config.yaml
encoder_arch: "shufflenet_v2"
dataset: "drawings of small networks of dots and links"
cutout: 0.4
tokenizer: "word"
encoder_stem: "deep"
decoder_norm: "layernorm"
decoder_head_dim: 32
decoder_qk_norm: false
nesterov: true
Rows from block 3 of the text decoder, named by matrix and row number. Rows with one number belong to one neuron. Each number is 50 + 10 x the weight over the matrix's rms, rounded and kept within 0 to 99. All counts start at 0.
# gate: MLP gate (decoder.blocks.3.mlp.gate.weight, 512x192), inputs 0-191
# fc1: MLP up (decoder.blocks.3.mlp.fc1.weight, 512x192), inputs 0-191
# fc2: MLP down (decoder.blocks.3.mlp.fc2.weight, 192x512, transposed), outputs 0-191
gate.334:47 53 45 46 52 49 44 48 51 54 50 46 54 51 46 43 52 53 54 53 60 45 45 53 55 47 50 51 41 40 49 56 55 47 52 43 46 46 57 46 42 61 58 45 51 48 59 52 56 55 51 52 44 46 55 46 45 52 52 55 60 42 55 46 48 45 45 47 49 49 49 43 51 47 42 51 45 49 46 45 50 56 56 52 50 51 51 57 51 43 41 49 39 60 53 51 49 47 43 55 51 50 41 37 44 57 43 53 47 52 51 52 46 44 54 63 55 45 53 54 51 49 50 43 51 47 59 39 45 49 43 50 56 49 56 54 52 48 45 50 56 52 45 52 45 45 50 60 48 46 50 51 50 45 57 52 45 56 48 50 50 51 47 56 49 52 54 59 52 45 56 38 57 52 55 63 48 54 56 52 61 49 40 48 44 55 46 51 51 53 55 52
fc1.334:59 51 49 50 65 42 44 49 58 60 57 63 46 48 51 40 57 43 48 44 47 54 62 58 55 56 64 53 47 46 46 56 49 44 63 53 53 43 50 61 56 62 53 45 56 60 51 43 56 44 43 43 42 44 40 48 77 56 48 46 39 48 61 51 49 55 50 42 50 42 39 54 39 34 42 34 44 57 57 46 43 44 42 54 52 49 50 52 45 53 48 31 41 46 53 54 40 79 54 39 38 58 52 54 46 51 57 54 58 54 50 54 38 56 40 36 50 51 50 61 49 39 44 41 46 43 44 41 50 58 60 52 52 58 50 49 56 58 46 66 57 52 41 56 53 55 47 49 43 55 49 39 56 51 56 55 51 52 38 61 53 59 51 38 47 47 51 45 48 51 47 63 38 50 55 33 58 49 49 49 56 55 32 37 46 45 47 55 52 42 64 57
fc2.334:59 56 55 51 51 40 54 44 59 50 55 55 47 48 45 50 56 54 64 58 44 48 56 45 42 51 63 53 45 48 48 50 56 45 61 45 55 48 58 52 60 56 52 53 57 58 42 46 50 40 44 52 38 54 52 48 56 48 49 54 39 67 47 50 49 57 46 48 41 43 45 59 42 45 50 45 43 51 50 47 46 46 45 49 55 46 49 51 54 56 45 46 49 47 57 55 54 65 46 46 44 58 57 53 56 52 53 40 54 54 52 53 36 40 51 35 48 52 46 52 41 40 52 51 43 54 50 48 51 52 51 48 55 44 54 41 44 56 59 56 53 50 48 56 50 49 42 57 51 50 54 45 50 48 55 44 46 47 44 67 62 54 55 46 55 53 47 41 46 44 39 54 46 47 56 36 55 44 46 51 58 54 35 40 55 39 45 53 47 43 70 54
gate.335:55 51 47 45 44 56 53 47 52 55 51 42 50 45 49 48 59 52 53 46 52 51 49 46 49 42 52 47 50 47 48 55 50 44 58 48 54 54 52 58 39 53 52 46 48 48 53 48 53 57 58 50 55 43 63 55 52 59 46 55 56 39 53 49 44 53 47 45 50 42 49 49 41 53 45 51 55 52 46 55 49 55 48 48 46 47 51 52 44 57 45 48 53 45 53 51 51 52 41 47 45 51 44 42 53 55 50 48 52 55 51 53 51 49 51 63 49 52 59 56 60 49 48 51 50 48 50 43 48 43 45 53 48 51 47 52 59 47 43 50 49 45 48 58 46 45 46 54 49 48 48 49 50 51 52 56 49 57 45 50 52 44 53 48 51 43 55 53 46 45 49 51 41 43 48 54 51 47 52 51 54 53 42 55 52 52 55 50 50 48 55 54
fc1.335:55 47 52 45 45 41 56 63 60 55 57 61 49 54 41 45 41 38 42 52 52 47 47 59 60 55 45 46 48 60 59 52 63 56 56 53 53 49 52 45 48 40 52 60 43 44 48 43 47 46 58 50 48 50 44 48 47 51 50 46 57 44 45 51 56 44 47 53 51 47 45 37 44 60 48 43 50 50 47 46 54 47 51 55 54 47 47 45 66 60 45 54 52 36 46 43 48 58 41 48 46 40 64 48 44 54 46 54 52 45 48 58 43 58 44 48 40 60 40 55 61 50 45 45 55 42 47 51 44 49 50 33 51 56 54 54 48 52 57 47 44 50 61 59 59 57 42 58 50 58 54 52 52 51 49 50 45 46 41 53 45 45 48 54 47 56 50 49 40 56 45 51 40 63 50 50 51 52 52 50 58 53 55 56 39 53 53 56 52 55 46 50
fc2.335:49 56 50 43 46 48 48 55 62 60 54 57 54 55 42 53 58 50 47 54 52 43 55 52 49 54 50 53 50 57 56 53 61 51 52 51 46 48 51 45 45 47 46 53 42 49 48 51 39 43 52 50 57 51 49 52 48 47 51 50 56 43 48 54 54 51 48 55 55 56 44 37 48 54 55 41 52 47 52 50 55 52 45 49 53 43 48 53 57 55 48 46 54 44 49 43 53 49 41 49 47 47 62 50 40 58 48 40 52 53 44 47 53 48 50 48 44 58 47 45 61 41 51 49 54 59 55 50 41 48 49 44 51 50 57 52 49 50 49 53 45 54 57 50 54 60 54 67 49 53 53 54 49 51 47 48 39 46 42 47 51 42 46 51 48 51 49 52 41 54 51 52 45 54 44 45 44 51 55 56 49 43 34 55 47 47 45 54 52 55 46 53
gate.336:50 57 44 50 46 49 51 44 57 45 51 47 56 51 52 45 56 52 45 54 54 48 56 50 52 40 51 45 46 46 55 49 51 45 54 46 48 50 56 55 34 44 50 42 46 46 51 46 57 55 54 50 55 51 60 49 53 50 43 60 60 48 53 55 44 48 53 50 55 48 51 50 44 45 44 49 42 49 49 59 57 55 52 50 55 57 56 49 42 47 44 46 52 54 51 55 51 48 50 58 45 50 44 40 50 55 51 51 58 53 54 50 53 50 46 54 56 51 54 56 59 48 48 43 56 42 54 48 48 42 43 50 53 47 40 50 54 58 42 49 45 51 48 57 50 44 51 57 49 51 51 47 52 42 52 61 55 56 55 43 57 50 47 52 42 57 47 59 56 50 49 46 43 43 50 59 43 43 50 47 53 53 39 44 45 47 48 46 51 52 54 51
fc1.336:34 64 53 49 34 48 38 54 48 51 49 53 54 53 39 45 48 60 47 59 47 41 54 50 54 53 53 52 45 52 53 54 35 42 64 57 49 52 55 57 44 44 47 45 52 56 49 47 49 56 55 49 52 32 47 45 50 51 54 58 52 44 42 50 44 58 53 43 62 51 56 51 45 42 55 40 44 39 52 54 46 50 41 42 40 48 59 55 43 53 54 44 49 51 56 62 52 52 60 55 54 35 44 40 50 49 57 55 51 46 57 46 57 46 56 61 56 52 57 46 46 45 58 40 45 51 48 52 44 51 50 46 35 52 50 53 39 60 45 45 41 49 49 40 61 43 62 45 47 42 49 47 57 54 55 50 47 49 52 68 61 49 42 48 53 48 47 46 60 47 62 49 57 38 51 44 41 58 52 61 40 58 45 47 55 43 56 55 61 55 54 59
fc2.336:41 54 58 44 36 45 48 50 48 40 52 48 55 62 46 43 43 50 52 56 50 46 54 52 57 50 58 52 44 51 52 45 41 50 52 47 50 51 50 56 50 52 58 54 48 48 45 50 52 62 54 43 54 42 39 45 48 56 55 54 50 44 49 45 47 61 39 44 53 41 55 49 47 48 55 44 49 47 50 56 52 52 36 49 38 51 52 46 50 50 53 58 54 55 51 63 54 46 55 45 64 46 46 51 54 48 54 52 49 46 52 50 54 53 57 56 46 51 55 56 46 59 50 44 48 51 53 45 48 46 53 49 45 54 50 61 47 54 46 44 35 47 50 45 53 53 52 44 57 44 49 52 50 49 50 50 43 42 60 61 59 51 45 49 51 47 47 55 56 52 61 54 54 40 55 45 51 47 46 55 54 57 43 45 51 40 57 58 48 49 49 47
gate.337:51 55 41 45 53 52 49 53 62 49 51 52 54 47 50 40 57 49 54 46 48 53 52 51 55 45 48 45 47 46 51 58 53 51 52 48 55 52 47 49 44 59 49 40 49 51 51 48 55 53 52 52 52 49 63 48 51 56 47 55 61 47 59 54 48 45 46 49 46 48 48 43 42 50 45 50 46 45 49 54 49 50 52 54 51 50 54 53 43 47 45 45 51 51 50 52 52 52 59 51 48 52 48 37 46 53 50 49 49 55 48 47 49 51 50 62 55 50 56 56 58 43 36 52 47 51 51 49 43 48 39 50 53 53 48 47 56 50 42 48 45 48 52 57 43 51 48 53 48 48 51 47 50 47 56 57 50 58 51 43 53 51 56 49 51 44 55 51 48 51 55 45 46 49 46 48 51 54 50 51 54 47 42 45 46 54 50 49 50 52 50 51
fc1.337:50 48 59 37 55 56 51 53 50 41 55 50 37 55 47 63 45 52 46 50 39 45 49 54 62 37 43 41 57 46 52 46 53 49 60 43 50 47 42 51 52 50 45 51 42 45 45 57 46 54 48 48 60 40 55 57 51 49 35 53 40 38 52 58 39 53 47 49 52 41 60 52 50 50 42 49 57 57 48 40 51 58 57 55 41 52 46 44 44 50 50 58 53 51 43 50 42 42 52 51 52 61 36 46 60 46 55 44 55 59 47 52 40 56 50 55 59 58 55 38 47 60 57 60 51 54 52 58 49 61 58 57 46 53 44 63 41 51 49 44 64 45 53 60 66 45 54 49 51 48 41 42 43 51 51 50 45 56 54 48 49 47 50 46 51 47 57 51 43 44 53 53 57 47 52 60 51 57 43 45 52 65 46 50 43 48 46 48 49 55 50 50
fc2.337:47 47 56 41 52 44 47 50 44 44 52 45 40 48 49 51 51 58 56 46 48 45 55 48 52 46 45 44 60 46 56 50 50 49 51 43 51 49 49 49 57 51 46 43 46 47 47 61 49 51 50 46 51 44 57 60 52 52 52 52 38 51 45 62 43 48 52 51 49 48 60 51 52 49 50 56 55 52 45 49 52 61 54 48 43 59 54 42 46 45 48 47 50 50 52 47 52 41 49 51 53 55 49 50 56 46 47 46 56 56 48 52 40 60 55 46 48 55 48 45 49 57 48 59 45 44 54 51 49 54 52 55 46 53 46 55 46 50 47 50 60 44 54 50 54 50 59 42 50 40 48 40 48 47 54 43 51 56 55 46 50 53 48 54 55 52 58 56 50 49 50 45 54 46 52 56 53 54 46 47 47 58 39 56 52 59 45 48 46 51 48 53
gate.338:48 52 43 49 45 42 56 56 56 47 57 50 57 43 50 53 58 50 52 55 51 51 48 52 45 44 56 46 48 44 56 47 49 49 58 47 50 48 50 52 36 54 52 46 44 50 47 57 57 53 47 52 51 45 63 42 48 57 42 59 58 39 46 57 49 54 51 53 48 45 58 43 51 48 48 56 51 49 42 53 53 58 60 49 44 58 56 45 42 47 48 47 56 50 53 52 51 44 54 53 46 48 43 33 53 52 62 44 55 52 58 46 38 50 51 64 55 43 55 49 53 50 44 54 47 39 49 52 47 45 49 46 47 55 50 52 54 50 36 53 44 42 48 59 53 44 44 49 55 42 50 55 46 46 49 57 49 57 57 50 48 49 51 58 53 49 51 56 46 49 55 40 52 51 49 60 47 46 57 55 56 45 42 50 46 49 45 50 50 53 53 58
fc1.338:56 46 36 64 52 37 39 50 34 52 45 56 52 49 53 49 53 48 54 52 46 60 44 35 47 49 59 53 52 47 46 51 40 46 51 43 53 64 54 42 56 57 55 57 54 45 55 53 63 52 63 43 55 48 66 49 42 45 56 55 42 62 48 63 56 50 51 61 55 53 36 58 53 45 55 49 41 45 44 49 41 52 40 66 60 57 48 53 58 36 44 49 53 48 48 54 51 62 41 41 54 45 54 51 42 40 53 56 49 49 42 64 52 34 46 49 49 50 46 49 40 52 42 46 48 60 51 39 53 44 54 47 61 52 53 63 56 55 58 59 51 51 49 45 44 47 42 53 61 48 45 45 49 39 33 52 48 52 48 53 46 62 53 45 53 47 62 51 45 51 37 56 37 55 58 58 45 45 61 52 48 46 55 51 50 42 52 37 49 55 57 39
fc2.338:53 40 43 69 40 43 40 47 44 61 46 60 59 34 52 62 53 48 49 54 49 51 48 36 50 51 57 57 46 52 43 51 42 55 51 40 52 57 50 42 49 56 55 51 50 46 46 43 59 43 49 41 52 42 62 56 43 53 55 45 53 56 49 63 54 46 54 63 49 53 49 58 54 64 52 46 48 54 45 48 49 44 46 47 58 49 50 58 53 40 43 40 54 46 53 42 53 51 44 42 46 46 52 41 57 51 60 49 51 48 46 64 56 39 52 48 56 45 47 46 45 50 56 49 57 63 48 46 59 54 49 43 58 57 40 49 52 48 56 53 54 51 49 46 49 53 46 50 64 42 46 44 45 43 37 56 54 52 48 52 51 49 47 51 54 54 51 54 45 48 42 55 45 44 43 60 51 54 54 46 45 45 59 52 52 41 61 47 45 52 55 43
gate.340:64 64 45 47 70 62 51 31 70 54 45 35 40 53 62 52 69 53 47 54 60 26 60 60 52 54 49 47 62 41 63 60 60 57 71 41 59 45 33 46 26 51 40 30 54 67 54 25 58 57 58 35 59 62 67 61 48 60 57 81 53 40 63 52 50 51 31 61 58 48 38 30 45 49 40 52 38 33 51 66 48 55 68 41 35 47 45 55 42 37 38 60 51 31 34 46 31 40 48 44 64 36 28 62 45 24 53 53 38 56 48 64 40 47 46 56 48 68 65 77 54 45 43 48 57 37 60 46 55 52 52 43 49 39 61 57 42 38 41 45 40 50 58 57 57 47 47 47 40 61 52 51 36 63 40 68 50 58 61 60 47 35 56 62 53 60 58 60 20 44 29 42 32 49 43 64 35 38 51 70 43 52 33 53 50 65 44 43 64 50 59 55
fc1.340:55 41 43 57 50 46 41 40 66 55 59 38 43 30 54 50 65 32 64 37 52 41 45 56 55 55 48 46 56 38 57 61 56 50 59 56 69 39 67 51 57 40 54 31 56 64 42 48 50 53 52 52 53 44 41 39 41 56 57 53 47 43 53 42 65 55 44 57 47 50 39 64 53 46 33 39 47 47 43 54 59 33 74 52 60 51 56 54 48 49 52 45 33 60 56 48 43 52 55 55 55 41 37 54 57 59 49 60 48 68 33 60 44 59 55 52 45 39 62 62 44 37 48 46 46 55 62 65 41 56 53 41 46 51 54 49 58 50 50 63 42 43 48 36 46 49 43 45 62 51 67 45 41 47 43 47 49 52 53 59 34 37 64 44 42 54 43 50 36 49 56 62 37 55 70 47 46 47 59 49 40 48 53 57 53 57 46 42 70 32 51 54
fc2.340:59 27 54 58 57 68 42 39 59 52 61 51 47 28 49 21 47 31 42 55 58 53 53 66 53 49 61 65 56 41 50 54 44 41 66 51 57 55 42 49 55 50 55 30 41 34 32 53 41 48 37 64 53 49 24 63 37 48 60 51 46 49 55 39 59 54 55 52 37 53 44 47 42 57 54 53 53 45 51 56 56 36 35 56 69 43 64 64 39 45 72 24 59 70 57 56 60 52 47 59 36 50 37 68 70 56 79 55 69 62 45 55 41 60 63 46 53 50 63 50 59 46 40 42 41 62 36 58 47 52 40 60 44 51 52 32 60 62 69 52 56 23 51 40 41 55 48 57 40 63 60 30 32 50 51 57 41 36 43 32 59 54 37 35 30 52 46 57 46 46 49 50 56 49 19 60 66 51 50 30 53 49 69 56 45 28 58 62 54 52 71 47
gate.341:67 59 39 20 53 58 44 47 57 55 80 50 39 33 61 41 52 53 43 51 55 62 39 44 45 50 75 27 36 49 54 54 57 37 64 46 47 77 82 37 35 63 57 53 53 44 42 58 64 70 43 52 60 65 47 56 49 56 39 47 68 39 23 47 56 33 55 65 62 42 62 38 26 64 45 18 48 54 49 42 66 44 79 52 35 45 53 53 41 66 61 53 61 51 53 47 64 55 51 54 48 61 34 43 58 60 45 42 58 55 63 66 45 55 48 66 41 46 49 55 55 37 44 48 50 58 62 47 29 54 48 55 50 66 44 45 31 39 40 40 44 36 60 42 44 49 30 76 61 36 59 54 34 42 74 54 44 64 38 30 40 31 56 55 46 55 54 52 27 57 27 29 51 38 53 82 61 42 41 37 66 41 34 34 40 56 57 56 34 55 60 59
fc1.341:46 66 52 46 73 46 58 59 55 37 55 51 56 52 42 44 51 51 47 46 53 50 33 31 34 69 51 62 56 55 54 64 36 62 63 36 65 57 54 40 60 54 45 51 60 46 54 53 46 39 46 56 59 57 59 33 69 40 45 50 40 54 39 63 51 38 61 63 43 54 62 39 57 37 66 60 54 38 56 56 36 28 66 55 37 55 45 84 60 52 38 48 43 64 44 57 43 48 59 27 50 44 53 50 47 61 44 40 26 39 62 50 42 37 47 52 50 62 51 40 52 66 24 25 35 46 48 66 69 63 58 59 47 47 40 36 45 50 35 54 41 58 27 51 46 62 51 56 69 52 58 49 46 56 57 52 50 49 42 57 71 50 37 59 55 48 52 47 47 60 31 63 56 30 60 47 33 56 64 60 53 40 40 49 58 34 35 48 47 61 50 46
fc2.341:48 58 50 42 52 55 51 56 49 62 70 61 54 58 53 28 41 39 40 72 61 23 55 34 59 50 49 76 45 51 59 24 37 50 55 33 55 55 31 56 52 45 66 43 51 65 49 51 64 37 62 55 39 68 68 45 71 31 63 59 40 56 38 52 28 65 56 60 52 61 49 42 64 39 63 43 52 40 59 62 27 18 46 52 45 44 26 45 80 60 40 68 31 49 55 43 47 52 48 51 48 50 73 63 53 18 47 47 34 64 53 34 59 52 40 52 57 80 59 44 54 62 58 36 50 66 44 50 48 51 43 55 64 49 34 50 42 63 47 34 43 45 19 50 54 49 58 14 76 56 33 56 64 59 61 60 59 44 56 67 68 50 41 47 41 52 59 45 27 34 36 50 32 51 65 47 36 49 50 50 60 57 57 42 62 34 34 50 36 56 58 41
gate.342:53 54 50 54 47 51 48 54 57 50 54 44 46 43 52 56 58 45 43 49 63 51 48 53 47 43 50 41 54 39 51 54 43 50 49 50 51 53 63 51 40 52 51 47 49 52 54 54 62 62 45 49 56 47 63 45 51 55 47 48 58 50 55 56 42 41 46 53 55 45 54 45 40 52 53 54 48 47 53 58 49 54 52 55 43 47 42 45 48 43 48 50 59 48 53 47 57 57 44 53 49 49 42 39 50 56 55 45 59 58 56 49 45 45 54 57 58 51 58 46 61 49 45 46 51 42 48 52 49 39 40 50 51 59 48 43 55 54 40 50 48 47 43 52 46 48 54 61 54 40 54 40 45 44 52 61 53 56 47 51 55 57 52 51 49 49 52 52 48 46 47 48 42 49 45 54 37 56 50 52 54 43 43 58 39 49 52 46 50 49 53 46
fc1.342:55 55 32 54 45 55 42 50 42 44 55 51 54 50 54 51 52 45 50 44 63 58 44 47 48 62 50 49 49 55 53 52 58 52 50 47 45 60 41 52 47 42 35 46 51 60 47 45 54 61 51 46 45 53 45 47 47 54 58 44 53 68 46 45 50 53 54 52 61 56 46 56 46 63 63 59 46 50 47 40 53 42 48 50 53 40 34 62 56 49 60 52 37 51 40 42 45 38 49 50 52 51 51 53 45 68 58 55 43 59 48 45 43 38 52 54 52 44 35 50 54 39 41 45 55 43 49 45 45 52 54 45 63 50 63 49 58 58 54 51 57 55 57 55 54 35 50 61 59 51 53 45 51 47 39 44 60 47 43 51 49 57 46 52 48 58 41 38 40 50 54 36 45 58 45 62 61 46 62 53 61 42 48 49 40 52 44 56 44 43 53 53
fc2.342:62 59 41 43 44 62 44 53 47 43 47 64 49 49 56 61 51 38 55 41 56 50 46 54 53 61 45 50 52 57 61 46 52 49 45 39 57 63 47 51 43 38 47 44 43 54 52 56 63 51 52 55 57 45 46 48 48 53 49 48 58 54 40 53 54 55 55 51 61 42 47 52 52 54 61 43 48 46 51 39 54 46 49 46 48 39 42 59 55 54 57 45 43 39 46 42 52 45 52 54 49 60 54 43 49 57 57 40 45 54 37 48 60 41 38 53 60 49 45 50 50 49 42 50 55 52 55 50 48 57 51 44 58 36 50 55 54 51 42 47 51 54 55 48 40 44 52 49 55 39 58 52 55 40 48 47 57 53 34 51 46 44 47 57 47 55 39 46 48 45 56 45 63 50 57 59 59 52 48 48 63 41 45 52 43 45 50 63 60 46 52 50
gate.343:51 46 47 45 52 45 51 57 54 46 61 44 50 44 45 48 61 50 43 48 53 45 54 50 51 38 54 48 52 52 46 52 50 51 58 45 53 47 46 46 50 56 57 51 52 57 54 57 57 58 51 62 50 53 58 47 51 55 45 50 58 41 58 53 44 46 42 46 59 47 49 47 48 49 48 50 57 41 39 57 49 59 51 42 37 44 53 43 44 52 45 55 54 52 54 49 50 50 49 47 46 53 48 38 47 56 48 49 51 55 49 52 45 49 41 59 52 47 48 48 56 46 42 43 59 43 56 45 39 49 50 51 54 44 50 47 52 44 41 46 49 55 42 52 47 50 44 53 54 50 54 54 55 57 48 60 54 65 51 53 51 50 51 56 48 45 53 59 51 47 49 48 43 51 54 53 45 49 59 55 59 48 48 50 51 54 50 48 48 46 48 46
fc1.343:49 46 54 51 54 42 56 55 47 62 64 48 58 43 41 46 54 40 56 59 63 55 52 59 63 54 41 54 56 50 50 55 48 54 60 42 44 47 55 49 50 47 53 50 46 49 43 57 48 59 64 41 54 58 48 51 44 55 40 55 52 52 45 61 55 44 50 52 56 61 56 47 47 48 44 54 46 52 49 49 43 46 49 45 60 48 47 49 53 51 48 45 48 60 49 43 34 58 46 51 42 45 55 33 45 50 34 46 44 47 48 50 47 67 43 51 51 63 52 44 49 52 51 63 52 48 49 61 47 47 55 50 52 54 60 58 47 48 57 42 51 41 52 43 62 41 60 45 48 44 54 40 45 56 45 49 55 42 43 48 56 60 59 44 54 44 53 53 27 55 43 59 58 38 53 30 51 54 54 53 57 43 44 58 35 60 53 49 41 52 48 38
fc2.343:52 55 45 50 40 48 47 54 45 52 64 53 56 46 46 53 56 45 51 60 58 43 43 52 53 55 50 57 51 52 49 57 49 54 51 29 48 46 60 47 38 42 56 43 42 50 49 56 42 54 65 49 51 47 52 50 44 48 45 55 54 42 50 51 52 50 46 57 54 55 57 50 40 43 45 54 47 51 47 47 39 54 49 36 53 52 51 52 46 46 53 48 55 61 47 45 42 45 42 54 37 49 52 47 50 47 50 38 43 49 47 42 50 65 51 43 51 50 49 49 46 56 56 56 53 64 54 56 50 51 48 47 54 49 63 51 51 47 44 48 45 43 53 48 61 54 57 51 52 48 54 47 43 64 42 48 46 46 47 60 56 56 56 47 52 51 57 63 44 51 40 55 54 48 50 40 48 58 52 53 50 45 46 55 51 49 61 52 37 53 54 44
gate.344:63 36 71 27 60 42 49 69 86 56 52 37 39 49 56 52 60 36 48 62 80 49 36 59 53 38 63 63 66 58 31 56 42 48 45 21 36 51 41 55 04 18 85 51 26 48 60 72 82 39 29 67 64 29 64 41 72 43 48 54 72 57 74 63 65 41 66 32 81 50 69 46 38 70 37 47 41 53 66 31 40 29 70 59 51 42 49 42 73 11 25 47 51 57 74 77 35 49 69 60 38 19 43 19 68 33 40 64 25 36 55 68 47 47 15 41 16 32 50 78 60 43 79 39 68 30 41 38 28 61 49 52 77 37 49 24 65 52 49 69 76 47 43 39 68 66 52 50 42 68 62 46 42 02 37 48 44 38 27 47 49 45 69 46 26 50 56 63 56 63 41 54 43 43 47 69 51 59 87 52 72 60 26 16 63 52 47 49 54 64 72 43
fc1.344:52 59 59 37 54 52 29 63 73 74 46 58 36 60 32 54 62 33 54 59 56 57 47 49 43 52 42 51 56 65 34 41 41 81 52 59 49 48 54 61 49 64 80 47 28 46 55 49 57 65 41 54 44 42 66 63 51 42 35 50 75 63 59 51 44 39 59 45 66 51 40 34 51 75 75 46 57 55 86 73 34 46 64 61 60 43 60 54 56 24 34 15 54 46 62 62 46 31 73 51 60 31 50 44 51 33 35 92 43 40 52 64 51 64 33 44 32 32 19 60 40 35 63 83 55 38 59 15 35 24 51 52 70 46 62 61 66 70 60 48 69 40 36 38 39 59 52 21 34 60 48 49 28 32 42 48 43 22 35 54 68 67 55 44 28 18 79 55 43 50 31 44 52 32 43 41 28 66 70 51 58 69 39 39 55 68 42 43 47 49 60 58
fc2.344:38 56 66 66 64 25 27 65 46 50 46 45 45 51 67 30 49 38 52 41 65 49 49 71 49 58 30 71 61 62 52 75 33 80 34 52 59 34 56 55 53 58 57 60 40 48 41 48 67 35 65 56 47 36 88 59 45 54 22 54 29 65 28 66 35 29 50 52 35 46 67 48 53 67 44 45 52 65 64 56 56 54 51 61 50 43 57 17 45 43 49 45 50 71 52 47 46 41 67 62 51 58 47 27 57 38 63 58 46 40 38 65 37 31 59 38 31 49 46 41 43 38 59 51 49 29 68 41 27 51 31 27 71 53 35 58 64 73 56 50 60 63 35 40 48 51 48 62 47 70 30 28 38 27 54 60 68 54 35 63 53 55 82 45 37 20 43 68 50 30 23 36 55 42 25 35 48 79 71 59 79 54 51 54 53 71 37 60 57 54 52 60
gate.345:49 36 52 46 47 42 58 40 55 52 51 53 49 48 49 50 50 49 47 58 53 51 53 58 43 50 52 37 58 43 53 56 59 39 58 44 53 50 49 50 35 59 48 48 49 54 53 48 64 59 44 49 56 36 59 43 47 58 45 67 56 38 54 44 42 46 49 38 48 46 65 53 47 58 31 53 52 51 38 47 42 41 54 47 54 55 50 48 37 36 43 53 45 53 41 52 57 55 45 56 51 52 38 45 43 65 58 51 54 52 59 53 56 37 55 67 51 55 50 50 60 51 55 58 50 55 52 49 45 47 65 53 60 48 46 44 42 50 39 64 43 55 61 46 48 42 51 52 43 48 47 58 56 54 55 48 37 58 52 50 50 52 49 51 44 47 49 54 45 56 48 45 50 57 64 37 40 55 56 59 65 50 43 38 50 49 41 42 51 49 42 50
fc1.345:62 51 64 45 54 39 47 43 43 36 41 39 36 54 47 48 51 48 44 53 48 53 57 54 50 51 50 54 38 55 59 62 49 46 63 45 74 47 39 31 50 47 43 42 47 55 52 52 39 43 39 55 49 42 43 49 38 40 50 55 43 42 42 56 37 43 63 46 37 47 48 50 47 57 45 41 64 46 40 62 40 42 51 53 55 43 64 49 48 62 45 60 65 49 52 47 68 53 61 61 41 48 55 58 43 63 39 41 49 41 63 63 56 58 46 52 59 61 43 37 43 64 55 42 53 44 38 46 49 48 60 50 49 59 55 49 45 52 49 55 41 47 52 46 53 58 45 54 49 47 65 50 47 59 50 66 42 51 59 39 58 53 46 42 51 54 51 54 38 40 43 47 56 51 49 59 47 60 50 51 64 58 55 44 54 60 52 51 64 55 50 48
fc2.345:62 54 55 49 56 45 54 46 35 49 52 52 45 53 46 56 51 42 40 45 55 49 64 53 62 51 51 52 47 48 52 70 63 51 47 45 55 45 34 35 46 41 43 39 52 55 39 38 48 35 48 63 54 38 49 48 47 41 56 60 50 59 49 64 54 51 63 44 49 61 48 48 54 56 49 41 46 50 62 53 51 46 50 45 53 58 52 55 60 56 41 50 49 51 56 54 63 46 48 44 46 57 49 54 32 61 36 48 51 35 42 49 54 49 58 48 43 70 45 48 42 62 51 45 52 56 64 50 41 45 55 50 35 52 56 45 45 60 53 62 45 39 58 41 52 51 48 51 59 53 58 44 54 51 53 52 38 54 65 47 53 50 33 36 63 42 48 52 43 46 52 43 48 50 51 57 38 34 48 66 55 51 48 49 47 54 44 54 60 52 49 40
gate.346:51 58 50 45 50 45 47 43 50 53 58 45 52 46 51 44 56 45 57 47 49 53 51 54 49 41 54 46 47 43 52 59 48 39 53 50 55 53 49 41 49 46 53 43 56 52 50 52 53 57 56 53 43 53 58 45 50 55 47 62 57 49 54 49 43 50 49 45 53 53 46 41 43 52 46 57 35 48 44 54 51 61 57 44 39 62 51 57 39 50 40 53 55 51 61 49 47 51 60 59 59 64 49 37 41 60 47 40 57 45 47 50 49 45 58 71 53 42 49 52 57 58 41 53 55 38 55 42 44 51 39 50 55 47 50 50 54 59 43 46 47 49 50 50 51 36 43 67 57 46 43 55 48 40 57 58 56 56 61 37 50 56 53 49 51 49 47 66 60 45 48 44 44 43 45 53 42 52 52 50 50 42 42 48 44 51 52 42 57 48 52 56
fc1.346:53 54 57 52 45 55 57 59 48 47 41 44 49 58 52 58 58 55 47 59 46 53 45 58 48 39 37 45 33 44 57 59 56 44 34 52 46 43 53 56 50 44 54 45 48 52 55 52 35 41 53 38 46 54 56 52 49 56 54 52 48 53 45 35 44 55 52 58 48 57 51 49 54 60 50 63 41 52 48 54 54 58 43 55 43 51 38 65 46 51 49 52 59 58 52 43 52 47 38 47 42 59 50 47 44 52 44 41 56 41 52 63 56 43 63 56 55 58 52 48 57 51 54 45 44 59 51 51 52 46 51 47 48 42 48 44 50 62 52 50 30 42 56 51 41 46 46 45 45 42 48 44 56 59 56 43 44 42 65 47 46 47 69 49 52 53 38 47 58 67 61 47 58 31 47 48 30 62 51 34 52 50 51 48 58 53 75 49 51 45 46 45
fc2.346:48 47 45 48 50 48 52 50 46 55 50 57 44 56 57 67 57 57 49 37 48 59 47 57 52 43 57 54 61 51 55 63 50 57 31 44 45 49 51 53 52 45 49 54 44 53 53 46 36 40 52 43 41 55 54 63 52 59 66 56 44 36 46 34 36 44 53 60 47 65 45 51 57 61 45 69 40 53 61 52 63 41 45 56 44 45 43 59 42 50 45 50 59 52 48 51 51 39 38 49 39 52 49 46 41 54 44 49 54 41 57 58 61 56 58 64 58 55 53 43 44 47 48 44 52 57 41 49 60 43 59 56 47 54 51 51 46 39 53 42 29 49 50 52 49 48 52 42 48 55 47 54 50 53 51 42 40 46 46 41 47 56 48 39 61 54 42 42 58 70 68 48 56 54 55 44 46 48 43 47 47 38 57 45 47 50 50 58 60 43 43 52